config.toml
beta2 = 0.999
beta1 = 0.9
max_steps = 10500
warmup_steps = 310
adamw_weight_decay_other_params = 0
Rows from block 8, named by matrix and row number. Rows with one number belong to one channel. Each number is 500 + 40 x the weight over its row's rms, rounded and kept within 0 to 999. All counts start at 0. Numbers have three digits each. After the name is the row's rms in percent of the matrix's.
# convs0: first 3x3 conv, stride 2 (model.blocks.8.convs.0.weight, 256x128x3x3), inputs 96-127, a 3x3 kernel for each
# convs1: second 3x3 conv (model.blocks.8.convs.1.weight, 256x256x3x3, transposed), outputs 96-127, a 3x3 kernel for each
convs0.39 104:563513523491525529493547503491502474533490488521511506412454507448414460523501495517521492509508434450471504528550609431532517560543493495511512434418392478476463533489578539506539488400393479444492481517511460524569518548487481490483524551531490498486487481476471403462480464502457454513502483518513554497512575455518530467496434496472520457453497439507526501539532597558578568513523510504507485471471432584496528523501513446594554505524513511503520522579538492514509535435466435512496499535494515525496411495519483501508539559519450448412485502459503521490438526545390436524535536507448507534440497515522468561454462535448488510540474536575554523461507579530443533448488480492514479441465544537476459457494492497516507479558493509469543524542485553513490488451503530501491539399428478542466543537544534515520487545433463543477470399494502524499610522489506523559
convs1.39 099:497467565512485495440499539483498494502544512474458576506527532562408422514509500522507588516531495476528496502428478430504518506507574510497516536551528494521496426436447520546546520545481555505483509492513506502562484524499524607424471421502491469468488448483547587497510495479487543494541600470494549498533500482550562359473452534565528561451502480471491511568508493489473492533518529494473497460502497515516512462487506532501471532467526458520523465438504508580518508522515522522483473444527469451465434463432549518522541437408441533434510516552517540548481522552476495488480539468514541500525561486536445481504536503494449454472472439526459455460461492484499495451549503486558528518493545477507506480433523502497471458479461463559468490464478471508482456516399539605516423479465438451513515494463556576544464526413491479514529501509585552500515504512506531465
convs0.40 097:491503526467513491520481478496503482585501524518516547561480539496496444513543474529509427552504494530489513485507487494541507502534569494469505507499498526514566499538511501460455564484513498457517530504471488484463505523518483478504454469454529501524497530559474493499511469438511442496490538463436532494468484587488486527462522499446491484477485497463547476540478439473494471492488428553541471493473570488525551497478507450464417410521523475579581517560562470456414482456492498539520496492447533510537454545514461518488468474507434540518496476518530460472467452385509483495444466521511499485465495556423517549496460515513547600525520606571452543501515489445445500569530508501527484492464452493493441520498545451505478477521522488463497540473475522537521500512531429452478502515518449514471502536473561521500521536475560511396496514551529510497507428448569468485
convs1.40 103:488491492465499516496533483464476462496486495471484499483440500508456463476524467485471513437493431458467477578507532518405501486514489564508501480455470544498485516497538507467527471482504489553552540578545471568533606497544483628510433469541483560518488497511515593509571518512475489424585495413478413495514545455527527476553538528603453583477490458516548542548566465403500468508545452515464512519467462536444471494449483532506467558581532480474515444463451491551527473588589536560543444534493453519489495442510497531522540424504428498514553491534514459450524428472563564502431465418531570478501527510440474454509515475525504491571458464506499459446409487579575469466550504516501467483506534538535502486450511478559477501557418508477529508522513503542513486564485462495528472463560529495479529487500482523485544515530485415470429438497478513499460475493544534451
convs0.41 096:483483475493478517499503453498457536509451496511552500459402524423517516475502488509589508553521548474513556530457488461516500486525579434459469496431465540467500499501414447453469533477367497547450467559495522537504522538525459501507432475537533528500461548498492477474431538633394577590593522536570500496510469473468476476451480531472461452491473502472483539502446496476555507525451447541515515504510516504420520447467480448542414455536540458515534476419490518463494487542525549542537517513523464526506432440486520455592481471536439434553539527504479531493481614583506520501496514570501525493516466479498446447547532519504489497433463456492460483523479529420458475521496476523464504504544523467571462560405415442436488495433484464503503464494562424425490539476472454480494485516481490461503514478543542478442491443535490537538515516472532504572509531541463483530
convs1.41 092:461488514473590530522569483508511458496542533487476439478559525456507555487478485481520527566447459481455504585472539463497506555546514475469527527499489488452484558434480544500564505560529472523458477530486501541545456548449351507464494441553520479479459471523454514492535563539455459407458552525438491407542453499486483470467514400460469492546427494471518425475538516506509518455532480526510480519501517517534487454587499513469539512579413435590508474548464512475579460456485541461489454484492483497513447503486596440444510565506533447513528487505493553507543499514448638454529590575551503592476495404502525502516527472474554527536495554531510547493533559517396558509441516533520490500489474582586441499460543477441543461468586479481482501545462476465520482467502534506464469466535515454467417553465502449471515479539488499475597522497472498518543502527510553550
convs0.42 101:492430494410458461438419446504534548425405477485490448492453534497509527517531467450557565561535548538491471499564540518554474541514530540495495493484413515439462557540532489571504516497595489420492479425407500495557477502487455420439482404527443448489447457489483440530484533494443536509480528487494492481458432421485503446461487446511504493511484540528503451422515500519454490565622508539553642481509520532510501521503478497488498518447476477511548498490531501468456500504541440505497585536460455441532507480489503459435469493470505567423461455475476486393464528514412416449495457452553470556484443507473558511470460479592542506466514417510546507502448548452506505529551501514509495498509499581526479504507442477519542473493525520575541452521497494414502537531499455591551483487538494559512484538558558450484499478498539529498545529607468539503523543537581501537
convs1.42 097:490460480533470505525528548521468517491516547525519524447504428441490504523421436539576513525455437539492439507474522448534574526538429452486454503443483505516482475544526543542464482516508543544441527498485490514500480503465539437477475499501463508517507516475528503535438495440434466533510558510530531511475486431472484493541498440502425449537450460542543533483520499508390460504482473462449552494484527531453467573434511471528481494463450479593524531522609549511475552504519475510569495506495460497484474527524426595435421517546443473487542494498563529566491483457565497521524506519495478515526484555511461441456543487581429457524501544494471472514457518558486410521505510456469549489445514481461537454545410479562461451523463470527538512491488524530511505433533528523527457506469541630529517512523579452485523475477509390467469476471415505525530450478401507519
convs0.43 099:573532492447493525452556441507519530514461463465499401449456545532492473482479472505578524555548551500554568537503488514503521556512528440539503504459467479476536468513427522512534489526487460513485507505513510504570544549481504560496480515448556491529473521499509464513479482481563447500473485489492515461428508519496510500471491567488434568489457482470412446541483466505518499508564497513532452549392529518510460446506525499534482482467476461476524546589534474480544474511541498497451490452467556455512517522519498477466452527432465426390495479474534531485532594546491414473495507504548483516463519512520507432455496483523535542508486469456519460491455528488472401426503501548501465485526482489463436451482572480474474466473491578506491461512504478444560513477487472491471508514477532461531500504570514613528512511572510512487433450508489415521460519501491533509
convs1.43 099:485482490560579484462480474500544469495472495458459514539552519549508558482523517472469470496581526496523497465516522465558489579519535495456478491452475495492482494435513477481567475520510477488471498479552543475446496471514446404517541534520475471472537483526518471525573549498485422533503474485508502496498560521518426433481480420512517588640458577515441528465511586447457449495532510513550563543511512451487471490508537515513490481482465495440456504459457557408523498525468578501546517465511506484517506459507522438490404571503412536485523470466436537452548474496452485494403479461484448477433485444501533453444468526444551533476454477473536481573451453492535540524515557489519458409495511514448517478475501435529512537557528500459508555533423506475484453500512488557516464515479453477493420477458542463501504376499561527546474497475517532524469518480538544572
convs0.44 106:513473520477506501497499495503482490535402531619482414497507511564524541505441442507481544446465493547509466514549472466456549527536567427458488490521497455530591484481471490493500462471509549528475502551584523568521512489518507478490497456473516497509478480504483519534632419457562474490485530364524495518478495508464469498467468449482547493496475541503511505490533515534534482550497535484610472445543497506496504532471494463454549487549531466541493499467527538474508521483500478447469509482501559474471542435459537536482509503427519453447582522477547508542538491468493498444502499479552532511390479555499516522496485595519521458579560470467521452441475516467436501510530467438442548505460545475541495492509500443490536424550526514451497542472558524491474463419489507462457487465538491495538508514486525522507475479514517484527453484533497493508455483579456486506
convs1.44 106:506542464474625543465547494546460508556486482481507479453501509566542479529549560502454517482558400550436567525466438506478472489512533495483495494494533469531489503481490567512463500526477489484433500466460532524489423558473365589513470652456589469533535477453482497553537516432487463486505471385467591505531508556451505495483438495484582569511534457426520536467519493500486466553472486456455495464502498521548533465502500444506511516404552485524509461483533495583450517478509501487498512489487545492461492532490540433438427507529501534496535443493563478483555451424439440518527519546490557507489439409437504516491513485463465586527460525456512479475480457500496528471507465521535479475583521454481541483533510498563399527484554488472455489489502501445553498535496414534485544474508532494476565442465452505488491512527518450428473492419445550500539509577579516520
convs0.45 104:539468513549513484519482484460483524475456506417457528543484439458450471536472478486520531514458618459465527492516534488489450457504548444439475473489552391529505501547463490481479539468500508427491546484477508528560508476452526436507536529454510487557546497513496489465453428486456484452543587534597525538496545525513504445466494548439498528472567648493548433524532486524513454490501465494508477503491418441436525450493505495509463497467531467475489485541471493516495536464440507467503417457435458447501463485525518497567496490493435469468465470542477463523499518578514536511501498505474482454440426506499544484507498508560503510528523608456481523558573531550565510559531520468513498435497553422431543490446487563493497491507449494520514519530551482510480459470596552513376524539482527467448570472460477556548481490503513540525486470494607490537620466498535608462
convs1.45 110:452542490529465451481556588536530553504527454453472506536526482485517505455465458561491442610571540451612582548513482572590447478528542543445511475520513456500491491466486471561555492466494554464461474530483448519552417589510541543426538512456460532533582507508523548457534528468523421483503534494510471488442396600490559457502412459551492525457522532504451464402416474461521430503504412522540480505557536469479488542486470483466508528472448524514551502615515563494448458463512516527518527507443514527560522483528475530462473540497501536460529538500461487497557525517448532486499521556464488565491520495513480444499506548505520477512519502497507540494567587533475486426473471474433485559444466471494500457455506445502503553512492476458489551506444472492505508481491484516527538476537558509461552513507561551541511459498576513547532554436492491467496518487507423469
convs0.46 109:472523509470523459556426471472523456487509551475507507498450448488494472571518475451465556456526545511498488470504555531506499449538528467544522512494544489466546494507502490523522505468450540512514469493514531424498528527486515529425516463474498568478525437537539550538506517516527471477493553557541509589480482551457476449497475499484525473533552455516470442534491558487496491476480516500515552521555535465461532465446496534495457563505471496524480548488492514522472529510577525539556559482508507483548525470452490504542569483529542467490499455456480526530484541561526508553507520493466509490449501506518518517478494470535386486449515438469544509514523367586538463595493444513559572487526470465506447512553475563627544500514619524458517491520523541523446501464507484525545527491482464381477493503479476509543490512490464422443500462496516526569527603524496505528
convs1.46 111:524421485543458477474601578507491503542504513511528517503446450548477475489522416492547539463509478474478387493382425465538445496490480499550469567505540516454480466505518478525399534507509542494472430496540506497478439561461535556518481435593480449523517505488547522486473480474444498402511535472457478504454571549524541473484472450514492514477443534519511473485444543473438418502578532543535546590548517498457508493476538503427513533517592471479468442416494442509527426487546601536490526537594516558511519539507530521557441489460537483440508494484471429486508427555525515464460507476478492552415548477476464450492460526532510500547452541533541541491487475443458484515542519530506530514500544502502456460538530500404487557559516504523454524549490480478459484471492537496516479566480564438497522511453527534554537461500503523494537503420555526487499482418516470521
convs0.47 096:448461492494429517492470514516495557524492476584523383472512572483563545478603510506464489555503478462505517505544540517586602495535517509448479523443469423509457493450432529444468416450434519465530461486494467465485501485489506386507494448390527562504526442498493522531594489488459487476488568513465496547510479559466453381593550514506484478529453489521540546537457551484530482489474514518510483472543503494528509518470513537414499532592503489516528483473551466554501506535450494498494506495514449465624475521515533509517474462473500437488497485506498476529502531564434550438485565520511509540533534468539544533460481449489491479479522483559522501544470510519544527428505508495521521489543493482545521508493552509551547525447490483500524539516421440475489550475479535470443542524470474510479504552547575506501472445505508545577502523453494456496464485471424447553
convs1.47 100:524604508467396479542461499496505505503498524529568535451480473498495475448531479530506515409503507557473473488538432519509531475533452515456493523504529508565495532498487524535526457571566441538529461511455511544530448521476477495506583484468507491486504537513467448472561542476492405524522527544531525478473409483503586486612573591521466527443465455462489448509556507520454454524410493511526495505505555523497440512435552461529511580485506475504558531541487494524500504395522589397454512434518490520446542523501501501522527559567540589459534559594504495528483519479494533511562559518509492443434526481476438463529506426522490479494505514465531443557538530420426481460406550462498536455508448528505502453462498475593529489517529489523487480497548504495516446535479597503575519631559554484483512479507593553585520473542474471453484580525507484484510532522488537456
convs0.48 095:481499502467498420540462406467519542501494561548538530494514506537421547525559527504496529487513522503465444466452463539454489585582503510471438427441445485441452516477547490499471567486516563452532487534530567486483499520468526525473455575512507449453458489442573472521417585528526409513473575503528495459551483458504483566458507458479498498487507524532570528521587492532439525506438436492447463471466483511480559467503532509475571508477519472487591580489467503532547464486542439454467497494529492536476545483516506547521519476538448547660462499509501520445536518439538496532469511537479466536438485512531536571486523435545453435483524506495518525492545587568470439522515482442498493494537458467455461463493455445538561501551424469458475483491444482482528485518572563495616547542544487496528504478546454477466488473505514440480542494482464499527447446532584516461
convs1.48 095:537536409500491534517486497475508531514527494539520460445541537465498490472562455544532452519427514469478454528521471522563526515520590418503520528456520552518484472467542548456541494470601516514563501489514474548582545471461486524468361452554522550530515524485567516512489464475511519604397471528513457525515527439513462475488464511458535514479570495487529488535501514527470512480474478480465524529458487525539459442443450429437505503483507549566521489506460509468538438483535490460441497504505508538452407508438462495482488559505465510505519527415474569497500569454554537499452487527513465519547531528530481517480472482481508492464535565539516519461545554477505545519572499464493548518485424537477525495463474472525543571506502530512475451477477483487482532546478504505449485460485495467533474511438510477499516525436512486518545443614498550442489466524489485544
convs0.49 101:551505529506455507493479437506441515555518535494493490537513533472461487525497539539489408419473495485467519519552557455407504515442480503469481505492541538581558534465554478523446455475441511491478515521554531485512467496485558477507471458506521613566464471480474497441454531552406471521490466481527487593488506502440499484471442458458537437485590517520497456555491446404503513454490440493476520471522467456500443448498526542546517534444479500464458475463483456527465471393412450454512462445457522456415455495522568586579408416415493425439463506466456517476541516508471478482524448476451500550469487509488490419453480480471544469438492509426543468534518432543538501517464545493520501514502485518473467520461467512507567461499483506485495533460483505476461499502569492438505570506513499397521498481488546558588492517549537472583521488549478564541480487513493525523
convs1.49 098:457571421647498578418439431489531437513451511466466484523544523497499487468493536554518510571558458461534582523525438517478475416425464477459473536466441481538533465546445487455497422544487513540458438494466485543465546402522532495437518535513506501492542513501564444485561531546461514533467495486463509487565452448557452528534561542506463572479553487474555535371546535492459505509501518553494456460422479500504471549436467574508519500524509526567528529472550564508450464460501523433512466493487504450461475491555503575444477503503609502489433495493490475538470551519484481473441504506523463447551513544531507522542529507549487490504542443471465487505550477536466500517563453414424438501476494500592563531528506510496505516424514516490471472429466543493555457470524484440461534473484564542528517556508478497501550489477542438458520644479503503564464494474514449488
convs0.50 093:471577489520534529559515548478390486458458468467456488520526469480519574472520517514474432484465474523537466581498426506482465565456491533473573499579618508501534487499501487459490522513476505518492431501472505497426524521550481519533514527460509444465533515434504503546461523512526563456568498523460445475484424533494497522506622606553597485525485486469492534514490491398509483494513520528522578498486584547454506451496583521514530478494476543460440522518447553510499545529476499577530455457455447465483489485469458464386365422421483463510500504520484517447493464471497491452515505480520454528568446500450582553521511501463608565494456509554494507456501511494521556528473518494486523485515512538511501497473510469527479509476524523502508482484497522549517478501433529465464488462477495444567492500479490502485494514477531428510514505579497459455489510476478578505
convs1.50 094:538501447460550561503469503511401492452373497404437462514573491499524561532432442514406491560480522523471506512513521460370506459491546489506427507523496584531463503473513471457468438443521476509484440540449497459475601457493508428614468523519518505485523552491507476458483528510468512444489461468454476492566456605484438466463423496510519472514566530549493595478467522451423492495524531511497565508487502474521464440520458466497498513409576474490517451492499536438505502445527511474517499539524544517508499506532469440523472501447474460489512495476434464457549426447521545565524529480566520552526496528542528476506536534474542525473520452520519445600528504539572526508502495488511547463488514477489450540531523522531447494397523540537586485521519442529550515523518510499445515504482434513523555480461621543513457455432502519503487487482492510481525460464489494503
convs0.51 106:591548515501454556467500486427468512572555547494462542516567520522386503495433514413472447469463449597503520452520474480597544523572521519453462526526441537502481564520460458521499448521496470485519510525496526465481483403520503527487464537559545579579477546509466494518479509470512561561436499517492537463545594517526547551539507574569503562515475471489461503499496468477557548530490489486443510490506548525498532504496522460493520499541472445498463522361512510469475441463496501573506473541529575489445596493462538580508506538541485449548493452483469482446474481475519492515480481541570535433554526536516478441460503554481524484535491499563528475491480510505436462477395439551524484456434521480507471496443520508532512527575554496488489403504511521474537567496586479466494479479497533502545436449468429432487547568497486598473475514491523510539463529490539497522
convs1.51 111:502539530568440475574520507508515510487522532505525537473509487477534478502438508552467511520440469462535514421493576563501486530403456544473543470539508481448492511508539493407469541440544498480491556473523535538512494534459467505576666529546520514531541498470508478502460462478487494517510539508520532479546482504419507457480510459509523506556480436491446524545566475454603540472472504507521512486598543488483503558430509474539519435483477453505441522578502461463529489418507564514490537477503518488495502532518550463511479500485471498503479471550561397512461471458539509529550552463499518457504504511506481483518498487470532529515544566557474521475534499504607526481504444543467530474456566574568504538482474580585488464479539487546551504447471465493445515467443518505451519505457491456484532501454556507480457514506474560479523420529495537587536462518541481493
convs0.52 093:528464459475529491469513451526544396492486479494508467539518505522545536525500487524495404519444547509490559491420470496560499603611524482539505465507563512492590459564560540492538510507438537515458520557522442510532511495457494418533475534420503525513440469513452495558539456483427524468486454512458454534422441478444509520530521515521535532531509573507515535526478565519474504517507471582477523525516562466526496503486528464452558500449594492458546529549452557541518525467459514448551569476560525530548568540500491473486459361482455473402488530444552472505529557571521546515462516517540545505449441471498541489569482497467475446471511517519494440494563443492452552546550531479467495510516516488554506496504562511482633498516476500530553484556591557520495513523478517397455480581487515465474472560524518481553497492510475516507538514507498487500509488522525438484
convs1.52 094:546502457448524504515546435460485485512386482565473474475489507456501504501576463466480460515507523513543482573543517470459481542532547484496502436531485502455466484591498510560537518465476449502503460531489531491555493520487586442412489537529512522514495488492486490494479460462523524553495471426476552481508376525515478553457496515510470576479517525482464525418466455444507592524497470468461463567539499487469491496540525562486562483500507544480519548519476433488469466447540518507517469475458447432461467450524474481502482495514430487478453494458439502456530573472502588556491543455475555506515489469483526575477485441498472458455458441478460489489514514500481493496496547531497536462462473518460541648478561418488512479539467506472553502420486503485505522516464482478383511453436511503540457494489499549567464537489531557569489536522479469486514509437488494525
convs0.53 095:493384521538496469465478475510539497453516441486442467504543504488545492501544460463533488465462502521513494412527563492431488454512529495467510533464446504483411479522562491595606499529526529462458526508488480433460458495446503490474457517514490472478442502496554445482557517488509476523502404527488456539496469471444476467488512521538519522503495483533534477508521538552483540461484571474495480482527519471487448540491460536461506520520484459482505485418542517538554543511476472469488446458472522459455401526496472463409472452425512447460461472516503497530484529585496501450536503488497492452486509557464545496521434505492558453485507528554542533507467553488579547546528533451441501564533463549536503550453486438555530475556426478465510533511483583559442582555509530503542504468514528503426481478548510550470490516446544450500492501555521465503457470517497449462
convs1.53 094:427526514557560582466457461475526499518442502523439509465498442508485432445470457564463495528498498478551512492511557425499408474443425544507480454495533428488484512568503519521540465517443473497496528510510490518542497546450449554397453513555511486478507458554432510468541587495572531536451394479550468459516387518504550529508529464530469467485471510498431466515502491502489562512505492477527570489472467641502543462575436570510564550502544541469500466471489557581501449512487560527507515484513501525499520501495540398506483498454489560474501495533559483467450519430530493458433586476532444502500446458479510481460466439542503565479465486462511508457482472548516510453545524504524535412460484549455434500530549529456477473503468530420477488531508472548486463439531475493435483538503506465461438503499588540505541513527494541568475522476529453464454527503495505484
convs0.54 099:468440462461446505457489499473459470447464434484464497502459467429384456575485483443526531493515556507586615525576586489516573463449469566531478498530509457535440483504532551556545499552520551529576499547488461461465492550557448449503493503507456469478477440456518553463525523486527519509496492462533495495478460467494499580422497476439459513517417466501512481527486484540480508467524524524573516516546501514459518579510535546504473535557511562518529463474491563483446498529503468526554553515519523487407452501513500454452476429412540470472451537600453553601445437522508546513519507502603488458490502426489453457569505561497523502471441486510465450472342460507464391483468505482499506511389513494457470516462446442478486487391421524527548520520557472554552461489481473497444528546503545551610484516596470467478479544495461507489513497432489510522455479557497486441
convs1.54 103:510502464518476445495450524541441474524436456496477443476487480475479553573477469570500528557453473498419505509402445565521529526478476482460497515556475505481496505476510538547466489509501482442505523460505575473557554456451451528482493500541488530454515545505468574450476489469504469476534545521468494564539445582494454511466513538498529537506478519564554498489508466515449474458501431552515465532511474572526503504433555481410494431487548488477489505488444467495554486451459503529482480482502504499480485502495515522466558411473475476525489506477479483506495526499524471509550524532509496478491558498595513616501497526468486492455527479514484451534459500414518519521492492512482487585476542442450485469573539545407468490454537408536450524479422477464487549425497470491459506485495512452493450472510454443476526527441523464438463459416526497478557440523498531522
convs0.55 103:492522475507605505552503541536496503485410498479510519475488533516463463443598485481495508516482496457445489436464505487528503627527423498445449487461484502573445460481544481435554461542457526524484488542455439458536475655501493542518539522521533487491494426522542483475452437503404495532478541492504509480403507488530477502511500498512500482469431563499500546524551501524587511492562453495492495538469476514494433485592482503419465498523565415499540461502467492459510471494526454484541521432489550486422556508490447459516397397492488531492451478517501432475464517518534493506497468457575458522515512516517511532589467534458574582519507468435514557523549538431474559514459477452489482501476488493590493516444572446423465507516464475544494624501488448523518481528484524540557561504460536550555524536554509564504522534470493465530498476527519541528508479477528475512
convs1.55 096:460461446496505509362483503510540429458479481511431520471497489457483533497507477583424479520549479472494527554485453504490571491500497507461484479519489532511493478539568571499512478527530463425454421477521409522555497463477502475491463458599473469569508517567465484425505510550521548561516474445522505493513522457519517543525516482475417500470494437469457441500474521534491489500522458527510555503531513527544469481541521472504482429493503455568503452463515484502474514551467465488492463491511495460500507532496447537478429488532458511545554441512538472465486530542492528503426534445488496416533556469526511535504505487525469530524483436493454498556470514447505533431494466500528502473490462547474527515506462485499514446621538461516543532586484531574530487468506567623522510558527507547478501519524419494503447533520438430508416544580510474505472492492505530443
convs0.56 100:579488487497512562584463553528521518475520457480522447500541572509499572459511555510473487514542510470515420556522445528529443512541579483584498520553541509520511575485479501488535531557479552477461524490482516515542516448616465466520456465446460480498489463482506474512434495513505510471459491520510462480423455505497496529543569494511614509466572447508535490498472525546524517530487453513585528495505496424537527480394451407445522451451567498453508485456467463499437498488444489531523414486547445516448513461511478516571461425536449410568481472485439496455441542512470524492492469540494506491448521534457511445506487513477473456519517508497476489540514460504475587453488466477429453475455509529544528540501484505448488510514470455553530560468480525501525532520496558503441514487486429433494503499513495495494440546539461452555487476485551515493545496461502525449
convs1.56 097:489480440523614701510525504451507559514473486500460478491575465532517499537466457471473570554519416461550459542506522492503533503395465501545494509503544478518558534475488516503442496525435461510475471508484489561470450566517446589496532517501447505479557487497491479482545542519454470423497525458476546443490563466511475495390539566508480518428479473487496491462481511457469514496516524522577417491478460567492500555474514480507530539569447513467479490409507479512511576473471565511447567497499559462436481489520521594501476537488596520479517511589473555487554485518438514542486486467559418497455491497457552514486497537548511464496461498570498552423517487530484506535530575509485505481496454546448489507440503504552451517492489532469487494528515483496540542487506516537549457481429461524551591522587492520495521494484498469462543496394517521506450458512479535510
convs0.57 090:542477490495436447447544485496518420507493480472465471480528451476436512495506503603516538531519508471484481477542504534523481506595492583526508475467486470520588495502542502430484539534480562461463468567471549474476489431507471435522504493560493487480472463469539533446593548503519465482491480464534588489492535476567462491504530495516559483524503537482579531544530542521482482453452501497535483501497521468527537472548498475568443439539447510511466531485566482500471475527499536551584464463536491483537467481483477604422479515511467491526534492483502491491527474468440446479513543460456541440567509473508520534503503537476500527495532522500523465471431449472446501460528481429475482458448486469535450557489519528506498520563496545542561552532570480504546467516533461423512480538484517428448438545475496486535510506494541488500524460547427463480497521528473543506
convs1.57 104:393517472564538485509511477531508513508489510511481531470513465465476542464472450484533509531531517509456472445462434433553481497502416524449551414509534498508437523480455489509511503515486492498547585544482495439478453475519429597425486433574493511438547519537563459503547484526502502454437478463495536495466413480498487546542460427545495451493480485579525489517478527490528473477513515513569530519531595460465462512477498540437476572557520403468572542542492506551515594492553547550599500545542498500514438496558509453547487497445453471478409508477409420366499402490504408535489502505517535513480489484503535541504473518505474460478530526475530461514507502526456464466529491499514443528490505495478480540480522501490495535500464465466436460515509481532470522467527535514502498537568587469553505535457498486525477530567502532534442544493519466532505468476522523501
convs0.58 100:536480526585413513510486521544497511517454482418423419528536569429510455470522487523485547479480550533504491485551492558512563497459577505508529570609582528463463455510559509486551570569471531416526471484503505489511486439447492502516505449487538537542433421461520367444473430499437458567539508504462492420488463380491459429555465512553547568525482545508523541514546514433521546416587543579570516467560527505478435512502378550450493475531526516582499509582580441468500441519456503438479546500535536478491522529540440395500443407386484524494504430493479469525559502492512445494466533511487540511467493479498491496471500494498505530567562514466467506531484448484478513501477467465545512494503555443557537508533484542530494456543533436453549553494425525510511499454486453474505519487467484496500468558579511488512576504451427520485508444454481438464490516481509450418
convs1.58 096:420422477464498488457553511509538490506572532504537486487485517440468474511457506485473438446499470476535530513578542466493539527443549496491494524408488507450473502565422474507470423551439497503526495476468525508483470496511436499477500498476507496500481494553526468584489382462493490565505456493528513540514453426546576521498500421489508517556522564467433498618510527520569455498464474455523501450478527469436517505496458470523475400450433526462459506550432547466511508440554505552521496454444458495485459525452484491488407379444468464561511504561550539444465525467479617475466544548553564477564499532452487501568508523447493456468522498496547443506544512484463443591512467445472502556477479445499495549551548541449476435494518512495543494454523502554480460513457531530530506499479448502581510474525537528570426502541409498530530489529458491504498436479455453472
convs0.59 105:479524499531467501505431496561465513494497539425466489516516478514483508509487486562502452523520496604588559532461458513533493496585628543509546545529564462543506481500382401545517524496496498567506584485453520549474437531589408600587464534524560487531552539426484483529487500472427464527470399390490460522399464480461532578525502516500499519539445586450466509471500493492535495481491514474505563492519437528499508451486444424496451459497520527471489520526533490519517461483518454505446465455530430478495420490456526563572432527473432539548569474471520455500533487453496456527430538544532503494545500424524485499424521533496476470528458471492492549494490525480534542524593514480474519542480498487479497517471481486497527492437470493511510497524466513475501529555490474509407447504438466421406557435444514466450496439531524544501464522468401581602501566609565482603
convs1.59 113:498555506587452420503373533470490528475529533522563545555392540500513534465526508505506484511514540472520468441510422482576523533448493452443499547484553526540535499459437488525467500516515561547482466465514457529487433502522493435504538542512470492472500545530512480525456531555449464476523479468482486475473495509569460488544502507535499492498551492502545559464498489514519530518583562507532513484485533508515530485502531468499479456474444494443472509385508512534517429480520487509495483512490545555466518537474509569468476541522476475494534431568507510480490475484454489586425549432512502503494476519457553471506497477518469556500511519504565496434419527536458467536556441486541529522454432481549452546497544461468460491543491507521468441502528493448531487507499506548528510474481522549478485474426463521402551488490560554479502496417487475422444467480432520514
convs0.60 109:453505520508430480534452456469540442472484477586509479506478450497528534477435503538509500522600518508496495533520429417491548503480520533512433510516550504544481503444515532484562522461493487509497493516512482479529516506485545484483469493490502480481386461559519434541480502515437523508554569420552535534486569542426548546555464538522441429496481487515516468510566517513482526550456441488497488460498490519522543490537537486469527539544481487508495499536486471468526500566520452566500511530453517503431501566513485443493500387640478541579523539555504512477477530496521477448472518494504526475455529545500462539495395577528513509567519505545499492463465467408415429492459398498542429482496444515528489501544556454516577501492425426474518489500465478564510484526485493425501455497539490553482544527493509572461535536490486480523453455467437488518474497527505461427
convs1.60 102:545508535474443480500551499513511495468480504461539562436486502539549512510498521486554443530537416522542472480511463464467502486487549488467508442506527501480456441486424523547433507450437470505486507521495542467509552510383512526578470574481490486488494549488495490504450516493481491494547583501490507534466435501493462466475501512545511527491477492508509537496526528474486464496540504545519586500532472554552481513449510521499473585560452523578461495548573531592533509519485524605495501449534460522482495481508561463497483496478498530415480429478454442544465503462491457529445519499519524525631499500546459474508451470494580491459551480480455511523460431577511472523480506492459526495529537493501540470451518455511478519536538546474529502554572479519480443493522490525559443468486433515499443529499516551493455417494430513493494545497493479553469476491486514517
convs0.61 092:456487454427497475539442437517474491505522530475581552419561495528506545474545548431455434521524526546555518559519543522588509502465514522464480494495456513442410477473428494471446434564500512500514464587534470504613552480566461486527506454511528434488491474549483484545458499505513485474468466552494507443549538516563550560545548497443481452445454470469518521469539461441545516481505475518491504510540442544453522546462499507563479494371444417463474490462471500503514482486488503521536492510523487490491492516517526429464523496519388487444549507526522532554482508546545530497540598535475590575483462524512493466488538454569464545613582559589537550471528532542523425493514525499526512551524535461576477503521511495519459414438499507482533554549504563556505534505608507509504511485457508389497550529492580559464503487491479507467540495457433516485490464485522504494
convs1.61 097:492535455542576469488503464484506509478416522472458554492488480512515521532500499524498474456588435445508549495481510418465485540517567503508510489522538444502447472507494529491499449451432486465508487512420541514461548525478464499459444512471454516520485557528484403492482521509413546447690550561459510441534546385481478475490467506531448499502531556452453453486451498488478545539545505503470466466514504377461466465407508492486444511467469548496526493496484511515480526489447510517508537523457534465443499501475532459464474456445505457459457528561544507519432548555473467461489528530460538455460551480495561509456524481549492481440521571542467488547514574474460510532509510452506532492549544445444512515487550461468450511483447466492471420467488504507472581479526522478485450473414436500434421457439479551504513536595454476434405454474471502451511507437542482452
convs0.62 098:556458527477471506468471501472436503500401508439482485502535488542533476497519496499520491549532534464506457514506499573520457449528464513505477541549470482502495523501576505450513467520516524452479539522475486520477506536493403457534546459465552459501531497467525449489526476522532458548526387512539440424525466526519493484457476509470463510419509539448504532556590449538530390497494504477474481416424529552514519495484511506499455476510549453482543466437536494510498518463506503512518544538480513591487527568540504473551436524561453509406487455492473502489540498487514563416493452572536523494564527574557501558543590439452494517534464562422416517493471472534423494581494442486466616543485517490450479468419514471526539486486452540545548492457497493520446486564534499474471521504425513529500486521497522504445462537496512537497469511531439447495504509504545475524
convs1.62 105:435524494529494451508478477510482471482514528485520524517443577447456496492546462501659436571546429447516475487487471443484514442508524560485522556516496514408536497502520465502490465528480540485406453524549504509463517523500514510426577519505498461499458521501522494452489454483516495481541510440506515522539623462475481407475481502484578568497509518515535525478577562445478584462462495441445568502496527487488473471523534502474569441481399524616554481522496394493512450481507496504484516481490509490441515516519444562485464554511439576491521526495433503573521459537516526537493489518527519411522537481539432469467482509470508516481537550427517521517534450501519518555479453508458458552441469530548456522475535464533436490462586513551516526529514547492527454496501514490617493501567513540576473485551502469458511489486500424559538462433486501561494505561502496546